Rows from block 4 of a small multi-label image tagger, named by matrix and row number. Rows with one number belong to one neuron. Each number is 500 + 25 x the weight over its row's rms, rounded and kept within 0 to 999. All counts start at 0. Numbers have three digits each.
After each neuron's rows are labels from the 100 images, of 14848, where the neuron reaches its highest value: "top examples" is what is common among them. Only what is clearly more common there than usual is listed. The data: made-up waving flags. In brackets: how many of the 100, against the usual share in percent.
# fc1: MLP up (model.blocks.4.mlp.fc1.weight, 1024x512), inputs 235-281
# fc2: MLP down (model.blocks.4.mlp.fc2.weight, 512x1024, transposed), outputs 235-281

fc1.721:531533479550520458490501500464509489454502506512526496464496501504456490509520504504564488526458406509511527517523483517493508486517505462473
fc2.721:457495516456487470497457491470475503495494516505483502481496497454495501498528506510540518515562460498520519497543521492516450536515501512460
top examples: red (53 vs 22.8); saltire (46 vs 6.7)

fc1.63:492522491471512519525513490508525510460501434465538490505458544496495447502476514451488499523475483490507488525426422495487447466521518507532
fc2.63:523495529494519499519506505501473509508459485494543466489540451505444496532535468519516453524485506493516527529491510528509536493488479483542
top examples: offset cross (37 vs 6.5); two vertical bands (30 vs 6.5)

fc1.529:524476490493499522534523487479538509505497518494518495478501469455457500472509523496501499509498549457496468481488501491503561503500485480503
fc2.529:484530507482476494481467484515507478493488505464508497514519514527527547493484493480477491506503495557515524516510508487430547507516517451473
top examples: diagonal band (56 vs 6.9); black (46 vs 22.8)

fc1.29:491491541500460511504549507484523493560541473512494467478487524476502494544479473434516469506502496480517486514534485544505456542487505493517
fc2.29:529483455514539507538524516491467489535480509460486499532481520499532510489479514520507550486542501488498515502475497450511485493534494532509
top examples: teal (50 vs 23.2); offset cross (29 vs 6.5)

fc1.355:497502521519485514473552492509474461524476501545547525483512542503485489516458482487509469484535496522478509540508499515500503534542404505514
fc2.355:550488510476542473492552477516489449511516515477513479518487497519480474491512512491502530492504473520501486509522491464506498463487473494464
top examples: offset cross (67 vs 6.5); three vertical bands (33 vs 6.7)

fc1.185:499510522510527482482469475456511487482506492505503504475469498555499462522539540491492532517464539478523449542512452552508564510474492479512
fc2.185:519508476528506486500478515520485484542495497514488525509480506477465481500484548546534471524494485547470477502514549457522524510488477481519
top examples: three horizontal bands (31 vs 6.6)

fc1.149:463475470470469499477454532501535492533557517520460500498449468506504532492486486502514517508532496468499500511522474523506509491449456507497
fc2.149:451487509532497506569504486446473493457534443456506515480476510475500513466510496547525485519490462545505508457504474486473495498526499514517
top examples: two vertical bands (76 vs 6.5)

fc1.346:518480533454575474473499505551540506493497482453474466524464530506506536519506450539507496520509492508464444464499469496496441514496492504499
fc2.346:466483508490477483505492534500519491493514493547451490503471437467517479506461563495501491499482513491497516489502501466529477511516531492466
top examples: diagonal band (72 vs 6.9); pink (47 vs 22.1)

fc1.483:511538498515529531501513505481477445508524519524480517502524509472460547534528498483448482483509513452494500489530508539506506501447523472497
fc2.483:477476509495516525477542491513521514494508463486507534531532469502535484493495494528516497513499519533502503422494485459476525445505514474497
top examples: many stripes (51 vs 6.3)

fc1.461:517477508490537497517492499458484502472480517516516482481504494529471467519478517478514506503490466487536475512476517489486505530479489491485
fc2.461:499533522497482488503490495499447499502554499499485491523481515551502537445461497516504487497537517473506509545476493510528524558503498514515
top examples: star (40 vs 7.7); circle (36 vs 7.5)

fc1.251:547512525548495462537511501507462488526527509526528493475490452544547519477469489517495491511456494524524479493494525490461508469488519482476
fc2.251:486503494472490532496490524500488489495527510449531520445482522504484507479498485490545489549521502520469508502502451467519486487458483515468
top examples: diagonal band (53 vs 6.9); quarters (28 vs 6.5)

fc1.612:512516492493506478474512455476483507467466526485508498514516516496475510554521548514481504491515484496524481491486534530516466523492503510485
fc2.612:475525468458562505507494501465501523470492509520517508467524521482533485473507507534535504515519483517530525483475465467466513524470498575503
top examples: diagonal band (26 vs 6.9)

fc1.133:485498482496513508501468476486522499500473493539477480517508497497504518508493497506453500467453499468510500526498486522486510448535513456526
fc2.133:520506468488497504457497515476522519463519460472505531492522530496480474460459539521495551534537471505479517444529538532499474491509488503520
top examples: diagonal band (70 vs 6.9); green (51 vs 22.6)

fc1.192:503477492453473535444500461483504506503489557504551507502470487524473479475547480540503528512518508529523482521492468435454490529490516529534
fc2.192:506509520509498495511492514534495556526473473454515499499523485471499515500482517496500467515487509443478515531517488538521457484515465500464
top examples: red (59 vs 22.8); many stripes (36 vs 6.3)

fc1.545:497501495504513508512499485483511493476511523546484496456518487503488493520469468468466489487491511503507508502475538503524507500513498512481
fc2.545:483480482542480551456481498509541533524484544466456531486532522509507497500516476497546460513506503478487526479510490502459493494516469505467
top examples: three horizontal bands (39 vs 6.6); triangle at the hoist (34 vs 6.4)

fc1.104:444474513488510513474524459530525475493516515545482523583481486510508541457500465492485527472506517501501480473472501523482497454533506496500
fc2.104:528496459529501483504488512508481469494557478495508445496536540465487467548502524474515462499559469502479516514535529525473499505514498507488
top examples: white (57 vs 22.5)

fc1.466:523454530500506506497501461606507499477494543503476499538451500508517515541527484462490534500538509510498514465512477496512500514576534530447
fc2.466:502523489475464503509509477468466482525516495555536478525488500505500490525470489544476470505500540488524519506471492504469494494522533496513
top examples: red (67 vs 22.8)

fc1.426:450451492530496466482524497473494564523419555521520481475484515516534502432431436471485474537498510511484499459487492462486511513494539495473
fc2.426:533466506495447496476514493493506462506506487517498481483487510498486468498528470512525463508513474504517504497504502497491475530498493487524
top examples: blue (58 vs 22.3); orange (51 vs 22.7); three vertical bands (43 vs 6.7)

fc1.152:473502485534530481494522485476536517495494482528483463499511483491483499528488468502506470539516530470510488456505524432493502486485501516498
fc2.152:482515522490527527482436515514524480473504530496520496524516512523517528492567440513506466508517447536511476518505486520499475498484460453497
top examples: upright cross (77 vs 7.1)

fc1.189:494495488490469474467521483492481526506500540519500526469484475526459473506488512532483547500539436540491534495489492538523507525507534495541
fc2.189:496515507527508475504510475495448502510513522512466489504504523507468480509478504506487511513505527459517470482522457541518528529498504532454
top examples: red (70 vs 22.8); teal (51 vs 23.2); circle (45 vs 7.5)

fc1.665:496474510485503531511508461474482536481484485519507535517495482528490483512475446518520472506539547506481511491527487491498491526486512501553
fc2.665:488480511518513493493528453544484492558494511510491540510501505519556521516509487477503493502465485534468514501518459572498519469504515510466
top examples: teal (53 vs 23.2); green (48 vs 22.6)

fc1.510:518548467456439498524471487500518509521499458512515535479489463488487498479497528486507526499470461458519496514517522514495519556501544489519
fc2.510:499479487516496483483449515539470481478460500481506439509524524539513534495477482525504506500500544490431509537528502508526484472467536464463
top examples: orange (48 vs 22.7); two horizontal bands (35 vs 6.9)

fc1.164:507518522512475467524496483508457489503488485499492528489453511495538502472451512533479482525491483494441518487478449538512485506476527477474
fc2.164:526474507511533524495502477486516582455552492490519460480495503515468498512487472497521482479510485542530458473483503540473526494499513509506
top examples: saltire (75 vs 6.7); yellow (48 vs 22.2); layout: diagonal band (25 vs 6.9)

fc1.464:483528466473533487456495500560481481530512490464520504501520487496540512495502479494475489500515497494480538518502528470512502465527509524490
fc2.464:498477517502524516487512531509516538497468465491526560524510495528497515522446465524478532497505477514501515516497494476494444486482457522512
top examples: two vertical bands (65 vs 6.5); black (62 vs 22.8); white (50 vs 22.5)

fc1.655:518473516492499481505513502469524506482519528506489522493508486482488447469478531471541521505520505455475530516512567469540487500507531508509
fc2.655:487518467497519449473475507552486498549499509517487514465558529527500489518476487490531491507436502486531488510512542481468533479478504448522
top examples: white (81 vs 22.5); black (49 vs 22.8); three vertical bands (27 vs 6.7)

fc1.338:518534546477566474556533460516483516504526490510487472500456520493588489486473486517508489503536531516492501476496482477478500501484505488484
fc2.338:549495501479503455519485509483443501523512483477515477447548429512493497498515496518444486494469483516492548480487467521515548522518517507493
top examples: blue (70 vs 22.3); three horizontal bands (42 vs 6.6)

fc1.85:487512528480490481515499489499472502482511503473500486503516466554541484476490494462509484508481440520460469492523551504460508516465494440493
fc2.85:517462525492482503480499470524536497494549518480513499503538494472452494503516520474453456523498482513549488451476445524496475504495521473470
top examples: two vertical bands (43 vs 6.5); crescent (30 vs 7.6)

fc1.650:534509497481504477486508498530502550496530519520492525545488532524477484452482512508522504511504489483526535505469460487469544483497520492497
fc2.650:485502472509472503484487479505507484491469531476482508505476481417496474467503534540489514489544483478514504543483469489494460486514498515520
top examples: yellow (69 vs 22.2)

fc1.643:518514485517491501480505526468487470563477492489490524479478524508455500486496505537512489487461519495507535483523487555465514492485477525497
fc2.643:495492519494528498514492460490520513469485502487507507488507524541443477500552522498488494528453483541456516455503534491548532500508486524483
top examples: white (54 vs 22.5); diagonal band (34 vs 6.9); layout: corner square (28 vs 6.8)

fc1.729:511472521460506503476533471453513510508514514579517473518515480487530494504535453480493477491517505482489452505466511502509527480512489525485
fc2.729:522486517488504468527514520527526484488505516469491500544512534512494515524487582497520480520517503538515523526492503463468461510503548505454
top examples: upright cross (29 vs 7.1)

fc1.646:473479496498476516466470466465477487545499431491518507471496469482527487473512477496501536441527465499489550470492463503507476481465487491531
fc2.646:516497532511506493511497514513502528523477499507470506441492514506471474484492519510444502557518476497492502476511497527452549486493496518493
top examples: blue (46 vs 22.3); offset cross (29 vs 6.5)

fc1.571:521478477491498491471539526438488490493480502479495521474508506482458516542519488492504552528495524473523453499557505502507526451492526479499
fc2.571:489477518467483503504507466458498483495512458475514494432483472509558520502506526464502508533546521530491511529495434520457491477490503511483
top examples: three horizontal bands (95 vs 6.6)

fc1.517:478499516533498513496538458517521529498485507491522538499490523508534481521503490533475482527498471456472499521555477514509485516518510511489
fc2.517:486512451484492516501489498504523487520506489516504485457486489513493510503473476440536506494502493496479519491527495498503438484471489478521
top examples: red (75 vs 22.8); plain field (53 vs 6.6)

fc1.628:507495501479483488480476490529508518447509520467544525483506491512498504482499492517497520501483499487488475518477463537539502520499533515538
fc2.628:501496507490504563508469516524466492506518514532437506518524529510502492481532490496484477534550474493501496492539479497522492513511515485521
top examples: two horizontal bands (65 vs 6.9)

fc1.399:553475505515492505513485522500511568517513545474430541491495468506544472517492482500523518507534476451518446535534477544486508488487499519479
fc2.399:498496498478561499496520521507463524467522488552520514518505492502489491499456521473479507490544480523496507473504462511530507490550476520503
top examples: three horizontal bands (55 vs 6.6); red (51 vs 22.8); blue (48 vs 22.3)

fc1.554:475481453487482492468518507464518514507509507482523540475490495501504509461501552518455482551494487499480462470563478531525487486483500463504
fc2.554:543520498479480543455441515496477514512536526463485497511472524487465462457468483496567511476484531491502529524487534494477502506529505507487
top examples: green (83 vs 22.6); three horizontal bands (29 vs 6.6)

fc1.431:513494514475528484532537502519544473497493484452526464502462473452499526507508504525514492509559497480536490522506518480509508519539498482510
fc2.431:555494483513469497496449514495481472504444472513513535509483474519482511492480485514513520485509454502465471492503539504501476486498523514481
top examples: two horizontal bands (53 vs 6.9); red (51 vs 22.8)

fc1.634:491494493471489500499515486486512518493473443479566490475475514501481477458540470485479534522479542461480511494488500442520474510468476514520
fc2.634:499506545492558467498470497486506454494489511498476470450485507496531524488501505521513508532545405485541533487474511484493543476516514511513
top examples: offset cross (47 vs 6.5); three vertical bands (42 vs 6.7)

fc1.550:504504543512530472494477493461485479497506516508501488506521557498480515489508455504499499526535478513488523516567515516527502512485521527520
fc2.550:471534477505478444524492507471503518467508492522503484472465517506529485479514527458504507496502499447487508510499514499489503532466515528504
top examples: green (73 vs 22.6); diagonal split (36 vs 6.9); layout: triangle at the hoist (34 vs 6.4)

fc1.506:519515526509467528501499486517492475517470534490478456516509501494499504505461537491514480500488519511546483449519486458514498504538489545468
fc2.506:510478493494495501491454523533444494504496504516503486497538503541478491497528491476512515520507495480502485482497525527507526541479495506510
top examples: circle (25 vs 7.5)

fc1.69:499521499521507502501525480519461490501504487496469481498548509528492472463507549508487512514497556492525508490486525505525486488484502445493
fc2.69:509473478525526544516449485523558483531516507470509529511488533461471490502500485483577525469485508465505490507532502519507510492502484455480
top examples: upright cross (40 vs 7.1)

fc1.368:504515489465520521592532543461473539495516530503480487477495513475504505490498549535494520523489563527520519489496509523463465487512467448525
fc2.368:499446495484500518474452525512497496495525479493461473496475502464488479541504475463486506557479440505481521512516490482490517506516491494504
top examples: blue (48 vs 22.3); two horizontal bands (35 vs 6.9)

fc1.703:471538503489470521483481555509520526531511513465473424451484472486501460487514519466494516522512497479501468493486514512494508538538507509501
fc2.703:542479474482497487517495506506515518475493472508435509507538494507483488459536504514507511536529510502482560490456508472510528497545511502491
top examples: star (29 vs 7.7); triangle at the hoist (25 vs 6.4)

fc1.155:544495502510496470533522538490485480513519494517479525473515523517566501494501467512503489539501533507531496515526506490545512481510514464488
fc2.155:497503484521535523479468513516525494505535434482536478535497467552469538523509540494466477491501446508484512472471500480510474517499504488526
top examples: yellow (56 vs 22.2); many stripes (39 vs 6.3); layout: border (32 vs 6.6)

fc1.229:507499462505468503517497480497521525515461507507522481510494517489485516479438494520525498511552519507477496502507495518533494514500468500514
fc2.229:472484495457488491497508500504486503483488491550477496555469530468481524505509449485481444482526503530504526542498525495493476484509504489498
top examples: offset cross (62 vs 6.5)

fc1.600:475495499487513494462495529519531489458459530515534488500505555498429534533463502507510511468475467520479466440513463512502507516477466504569
fc2.600:501508479533504501489531495523473497552495495496476478519517488479498476480479490503484511536551526480503477485516533458507476494509498514493
top examples: teal (48 vs 23.2); ring (35 vs 7.6)

fc1.595:513525486491496511480469486566483484460508552537516505507513533507522528513505474499534483540525530501454535534486445499518518492458512520525
fc2.595:484486482511485498526479471481514489529485518475516550524487526515518515528500492436532482487517488491486533499493548493492497512480497520483
top examples: plain field (100 vs 6.6)

fc1.591:502501510487484524470491481531526450488496537483510484514552495527484460509496529487529487542513547505488510448527504502478511489514490488501
fc2.591:499457510507468507438499494503475451469516511478477460468505507528490497534508516492540497499486512506512503519539512529495510514464513495533
top examples: black (72 vs 22.8); quarters (69 vs 6.5); layout: diagonal band (28 vs 6.9)

fc1.257:499537518453476513532478487492502492493498484522457501474509476508501506535518482502474526479496532516493499458507556508483532552541546496495
fc2.257:550504524494503471490501506467500490535498503512509487521496502519502483467494500462482558456521428457514511531530480534524481484505507486483
top examples: two horizontal bands (100 vs 6.9)

fc1.715:515526487460519530494516485495482527505496498502484494491551530519520521487515501462437495464506517464505515496557506512509475495532493490515
fc2.715:505500494495521499503467539499477482460451477493525480458530486497471489510491516502488554533472467534440519526513529508527481519509495507470
top examples: two horizontal bands (76 vs 6.9)

fc1.98:481465506506482490507465494506500495495496516509491489542493496460491500470501479527545490494468475503498468473494500483473506506487522499530
fc2.98:480553503518529464499502533496482523476512535511488495474511481493527511489485504502443516498527494527477486479524516511527512541433528549502
top examples: plain field (48 vs 6.6); two horizontal bands (29 vs 6.9)

fc1.763:462527515504522535479480512527530488496513515450503501511502512462505516464502500505521490498460505524445490514482492518501507517514492488515
fc2.763:531477509499512472503520533516440495494471463467496446493489492525503521464499494506542481517534534474484548517525497494511444494498496493500
top examples: border (40 vs 6.6)

fc1.413:525491491460465475500495495519503498539456521499527487489520525523528515487529478489488485467515519498477496550505451503501590492541475509505
fc2.413:475531500498556498476502488465474464490507489469486514533475512476513536482522527483502506506559475497481519461488496485549476462495528490516
top examples: black (46 vs 22.8); blue (45 vs 22.3); diagonal split (41 vs 6.9)

fc1.102:452508473565489533510465466534523522519505505486545510488443481509507527510524531498484440509447481487484525477525484498517499517498488481514
fc2.102:481468500476528479534491535516499455490516464506480544504530476510507518501485499467500543514498496533474532516505493480486481543504488485502
top examples: orange (79 vs 22.7)

fc1.534:472482481534474485501457495490499491501494526531515512497478470489502477511499510535494509518481498477504480453488481501467490530499479517483
fc2.534:540461520486475473502549512557472520485487455519502467490516524486519504480442498475490550503487462517500499512555528522496491521470491521498
top examples: orange (58 vs 22.7); teal (47 vs 23.2); circle (38 vs 7.5)

fc1.168:533550500528530462493516513521492504499497504497516505476480472457544531483513485466483489508522527484499548498526477470516506512522530527521
fc2.168:524528510479475502516515535440485492517471517528528500524518459499482490495526509549475491468471502524570520490533501483475489503481460493527
top examples: purple (56 vs 23); plain field (37 vs 6.6)

fc1.447:461506484502461515524500471462498494501509502530453477488521464470528505493485466530518525495491515494505469507518491508504483477504495503492
fc2.447:514504492536497493484494508477521462467521532490523523479514530550487504513520514497510517472502439520489489440509467489506515459509472536494
top examples: offset cross (95 vs 6.5)

fc1.246:522478513503522488505529479465513487470514511445521521545508491498475517480486487496517503484554507495477485493510516515517480499465484492537
fc2.246:514501504518475504449483521459500464487472486478508495503446558515485502475453550545472491450547521508461487515471496491519503517554472522518
top examples: star (39 vs 7.7)

fc1.314:477469511491476505489483516511527517464492509467439505476503507484478558503533426525502492533482471456509480494507447490500513483497524517517
fc2.314:472487481512499492479548491483505492500461523493483481505487497493511513514479496515521483485478485521485525557501485498495483514495508545510
top examples: red (51 vs 22.8); offset cross (36 vs 6.5)

fc1.513:498480489520534495474513499445497540523479472478495529471499528494507449512497535510466488490509468458484510495513486526572503498507490531504
fc2.513:543513465530503500532506491517477500497497516502500525539489495509486532510537460562501526507494538507552523499511479482485429507474505486513
top examples: orange (50 vs 22.7); upright cross (34 vs 7.1)

fc1.662:490489492529515515527498473558532501531496510513535519501548479533506499512487490462512514512515475483479486491514491544500468498463496482479
fc2.662:465433468469508511528501499469470492502483550527506482477467462532498509477524464506504525485530517499476468554517459489491523468528538491522
top examples: three horizontal bands (55 vs 6.6); grey (48 vs 23.1)

fc1.559:495494476482438522468492476517495538513522493473478492517439489486510493488466472503508499484415510516520512525524487526538508490507494523515
fc2.559:551503513529528503512508516540487508492504501488495509487521536527515491485513494497509465500522493509484521499465496548475543493506536478492
top examples: purple (54 vs 23)

fc1.190:490487503502484476549476454537549503538523505510529473540470524530504489502492478548528510468476510515487504454508496503529508535485491492458
fc2.190:521556439499508471489510505527528494538536501537494510504511478511543475524518475485482523540523498476511508547507512473502504504500515507480
top examples: plain field (45 vs 6.6); diagonal split (31 vs 6.9)

fc1.303:496516497522504497493436483525522529468499455474475527515504525478502529482536478487509512508465511539491492485440503479521528528497523546488
fc2.303:471514497513501521471491560487488533526529455509506546511506562439476524538519498506522480463496538471476442447504466518501535497520510491491
top examples: two vertical bands (83 vs 6.5)

fc1.304:506531521497496466504494505478497494481526464511501435464499540526504492513511528493525524497475570529531459474472495446519505508498502476531
fc2.304:507520551483457501480483492483478481522482497446487520496538515468468553488481476479529509469528510480466467494504481484500483521475523501453
top examples: two horizontal bands (79 vs 6.9); red (47 vs 22.8)

fc1.212:496492512532502545479518490454488489511501518518483529517487489475544501525507481511499507492483537511502475506513517521504491510469523548479
fc2.212:466523504504492488527523497546504518481519489525543530529533561520525469522533455514464486520531516506487504486525485526485539480468533503537
top examples: saltire (54 vs 6.7); yellow (47 vs 22.2)

fc1.325:490497529525514497463490517509481514480487494512531491506512486509495500493516500520511486524522491494522513492494485481518531508523538512504
fc2.325:512516508512487538452467466489497486508528542488501473499492487505460517506518500518480452491500510497501523510494510512468519515518519528487
top examples: blue (49 vs 22.3); corner square (36 vs 6.8)

fc1.269:475535487510468511531521488490510509494537491534515474519513476490506518478502493499492524459472489498467475471481477517529510533452481595508
fc2.269:515519474472534506493499524504468513488511515503520530489501507491469524518477509519502465494518465549473537504555553460495442517503522481446
top examples: saltire (51 vs 6.7); red (51 vs 22.8); teal (48 vs 23.2)

fc1.328:519470464502487492465495466500496512434531514464519468504468487496502498461525486532517500491509501514448513516485448516504510517487487510480
fc2.328:488505476475496535494473512501464513519488502460497514510536481488532531456509485528489504519519550494502519485480504512522508466476481497526
top examples: diagonal band (75 vs 6.9); blue (46 vs 22.3); layout: saltire (25 vs 6.7)

fc1.105:532482531539455507514535477480468515480483489475544507472493502501482526483492521518503472489495490486522535508469517467503517500495432488517
fc2.105:537527482521515507501516500485514483507542482487464528498510498523525524475514500520558551522536481507505543511474474532470532517463510499509
top examples: star (42 vs 7.7)

fc1.112:501479483500540516467471500486483483533527540491511506501483487477464499463516510513505560483497509489518498539460465479462455479508462471497
fc2.112:513457472529480490471503490520511496505458502498483466508505506515467478494502534480496499496519476495470485489530524516512507501509493480499
top examples: three horizontal bands (43 vs 6.6); many stripes (35 vs 6.3)

fc1.209:527515524454499479527493463479487472519477498476468455478520511476473520513489481472506518515499502506508498518491444524450497530502552540489
fc2.209:473508505429488496477489530530488513499482522519498527519456500535501498521500489520472542526467494498483449522506497538520474537490480487499
top examples: two horizontal bands (56 vs 6.9)

fc1.39:502510507488475484490500460511527516486533494511509509508485497481528508488482427557475477498466511510481540515514472516532498493484522501492
fc2.39:503495566479528502460495499520515532457494516484485450503506520469513492455489512491514532513504483492502499492516514490514495479503528443488
top examples: saltire (70 vs 6.7); red (58 vs 22.8); layout: diagonal band (30 vs 6.9)

fc1.34:525480524486469485467484564497475487502450505524515524526519514465465488493463490485538512480485523479489568523500472486476457488496480485508
fc2.34:461493452524522484528514489527490512469534546504514527460519512502537519480509533488444506492519486473525519517479503441493511534526511522475
top examples: border (34 vs 6.6); plain field (30 vs 6.6)

fc1.38:490565440503441518472476504446510526495495496536480520522488503514503461553506489478485493510502518546523493476487508512460514466501511498469
fc2.38:510477506489541564564476486455475494517550495546481518529509476480497462489555502499510505473496523551491498510517505455532514479479483470541
top examples: upright cross (100 vs 7.1); red (60 vs 22.8)

fc1.691:515507487463496510524551504505492508528494490484502465464547523521509492498470528486479518526485509508520478534497519462546525480470511429503
fc2.691:487510478498508502506498520506492525482544464519495507501436492513476518518536481494488528484504507465481498534491516518504501505469516535501
top examples: white (73 vs 22.5); three horizontal bands (38 vs 6.6)

fc1.733:500503461497466553475530520512514504513491495526482489495501504468496522488534480500546512514531524465501549487501528494454496465465508550485
fc2.733:504495535493480495530498518536469484515539475453522508506515542502493481495504544512482471475473531529472508509485507513471517489498505525483
top examples: black (69 vs 22.8)

fc1.440:513519460500461487487529520485533461506481516510470450511518506502520513443514517467516548497497552484528500550478493508492518478515486504482
fc2.440:500511467462521501502534528543512497513515464498522511518481488506484482490461504481474487480505503532465486490537476440509483530437488479466
top examples: many stripes (43 vs 6.3)

fc1.287:507472492537463525551500506515482495508482486514483466458508530472448535443485548495518498517533482502471494510515511530485495489509442529540
fc2.287:480485487492584499501481464451481500506501497481509522471472507509513448479480471487451528466507487496518498507520457471474511505456466493487
top examples: offset cross (77 vs 6.5)

fc1.541:481481544475494533530486489491489497490510476524448506467520459474471436503542489501533497495557479489464463544493486513527512504492501500518
fc2.541:504514473469543509477479534506509522494495500513503492547485497548507521477506533529488520488442530522519490544503490445466484523535525505428
top examples: offset cross (49 vs 6.5); border (39 vs 6.6)

fc1.293:503496515460482482525513470528541486493483532451467515521496442519502519514474511535475518505496484493531508521522493465477504487526511500521
fc2.293:482513522485522530475497505491488478512526485467485458512500516463514521450519444472530514506474497437509497501476504477524536479495468445502
top examples: diagonal band (92 vs 6.9); white (48 vs 22.5)

fc1.515:459479482531511532524512464568475491499546525504465526505515534479503514473485527510500495523518486532529512534503528506490500507490485468529
fc2.515:520544463497531496500470533563528470525467457506517455520484456512490482447503505481544490515432529517487465529483533518485473541499496537504
top examples: teal (86 vs 23.2)

fc1.664:512512483481538497479463492478481515508516496465506531505514458529532494474490495527512517537499512497507529453523497478492443495532509500524
fc2.664:489479504506501474435494492482459529472527564545461506532488515490503465506527468485482487496475499518489498494525468528487501527494506545452
top examples: two vertical bands (47 vs 6.5); upright cross (26 vs 7.1)

fc1.373:485526547507486500529514483533501499507516525499456515461477533503470513537476512466523467509477521524448492461473522487501519494509521451531
fc2.373:521510457515495499544530491512474524439516548454543478493522478480504522481493496502496458504516465502511506501504498484454516494495504535487
top examples: orange (65 vs 22.7); diagonal split (37 vs 6.9)

fc1.736:490527479503490507510513459542478467502500476529501493503505488532533515526527490513537493490502480527470468519515529506469520486471503465508
fc2.736:517491508466523490471513524489476512437471523519499490496468526501505542545512501515552480508535504531512485445460463530514521474470498525512
top examples: white (79 vs 22.5); three vertical bands (40 vs 6.7)

fc1.33:501475528493447487496474533491457495509473502478550536509479472475505498502489465491516446502541534470480541497512516521507532503459553525478
fc2.33:540467489498519502499467559473518448530550472513507512495503545536461484482518563482499516499459457478525480506510458474468508492523531475559
top examples: blue (76 vs 22.3); rhombus (25 vs 7.2)

fc1.727:519475514497511546492489507495455519545505490495463495515502466491486516535490492510528501503508494476457463499521523466482492484500465497508
fc2.727:466493458495447484519493465495535512520478451525512519507500528514472483497551501515487535515479510481494490540475466514465528484462463505458
top examples: upright cross (71 vs 7.1)

fc1.674:477519520558493489543529506481534543513518536520457498462529520511508497516468486491499489519526503520478491462519524496509512498462477497507
fc2.674:505498522518509521484486492500498485502474522476528508493511518507501509474526479498516526447523466476516520486551511529517491473542540473508
top examples: two horizontal bands (69 vs 6.9); red (49 vs 22.8)

fc1.184:498536533494467525482506496486478445517498525470535473471477516504496477509524502512497504502503480491516519428550509494476508497513493505464
fc2.184:510482459515467472524531483479522579511470524484492456474585523505522513522498520499475504507446505515505520534476526464516525482544481518492
top examples: purple (54 vs 23); corner square (48 vs 6.8)

fc1.679:475502478532483475514504535514493541507522490491473523490502513496473460540509495453497486492522510501514493522502504518472507508471498494506
fc2.679:481497507517493493509492475459498473539494477455485498555490525523498464511496510519486509465505490464456489447508509465556504505500464510517
top examples: teal (60 vs 23.2)

fc1.469:472459507496514499498547487508471532510485500558502506501485508495490535469509520537473487510501467516488532492522450433486481540515483469497
fc2.469:516471479508509496490530521511528503516491477497533477508463475505508522478474488478511513495503501452540488487488548518548505480475524502493
top examples: many stripes (67 vs 6.3)

fc1.533:533478500508554495498478474499485502508473477503507513544483513526508482556464479533518509504475485518476527528553540482496466470514519518546
fc2.533:511486481476496480522545555510466510513505498501490501470503505463495444505482492501501505482480475491483552501463491520508489491486508528477
top examples: blue (62 vs 22.3); teal (47 vs 23.2)

fc1.136:483477560491511535482477498549486528554511451522543501498474538476521529465447483506464506518473493478523452518486526517481520461500546473502
fc2.136:507539485469527537490504484499507473506525519481478496494469466482475482487534502504485522497493474464476477511489488469491487509469524471460
top examples: teal (63 vs 23.2); quarters (36 vs 6.5)

fc1.500:491540507492450536458484529476509515484486500532502540513517552433517499487530457479481539499510475440513491519516522547483465528475523522495
fc2.500:520511473518540443581457474472519499502487477470437487512553510454497508472480521483499517503519464478500528468508478492510483513473485490522
top examples: saltire (48 vs 6.7); teal (48 vs 23.2)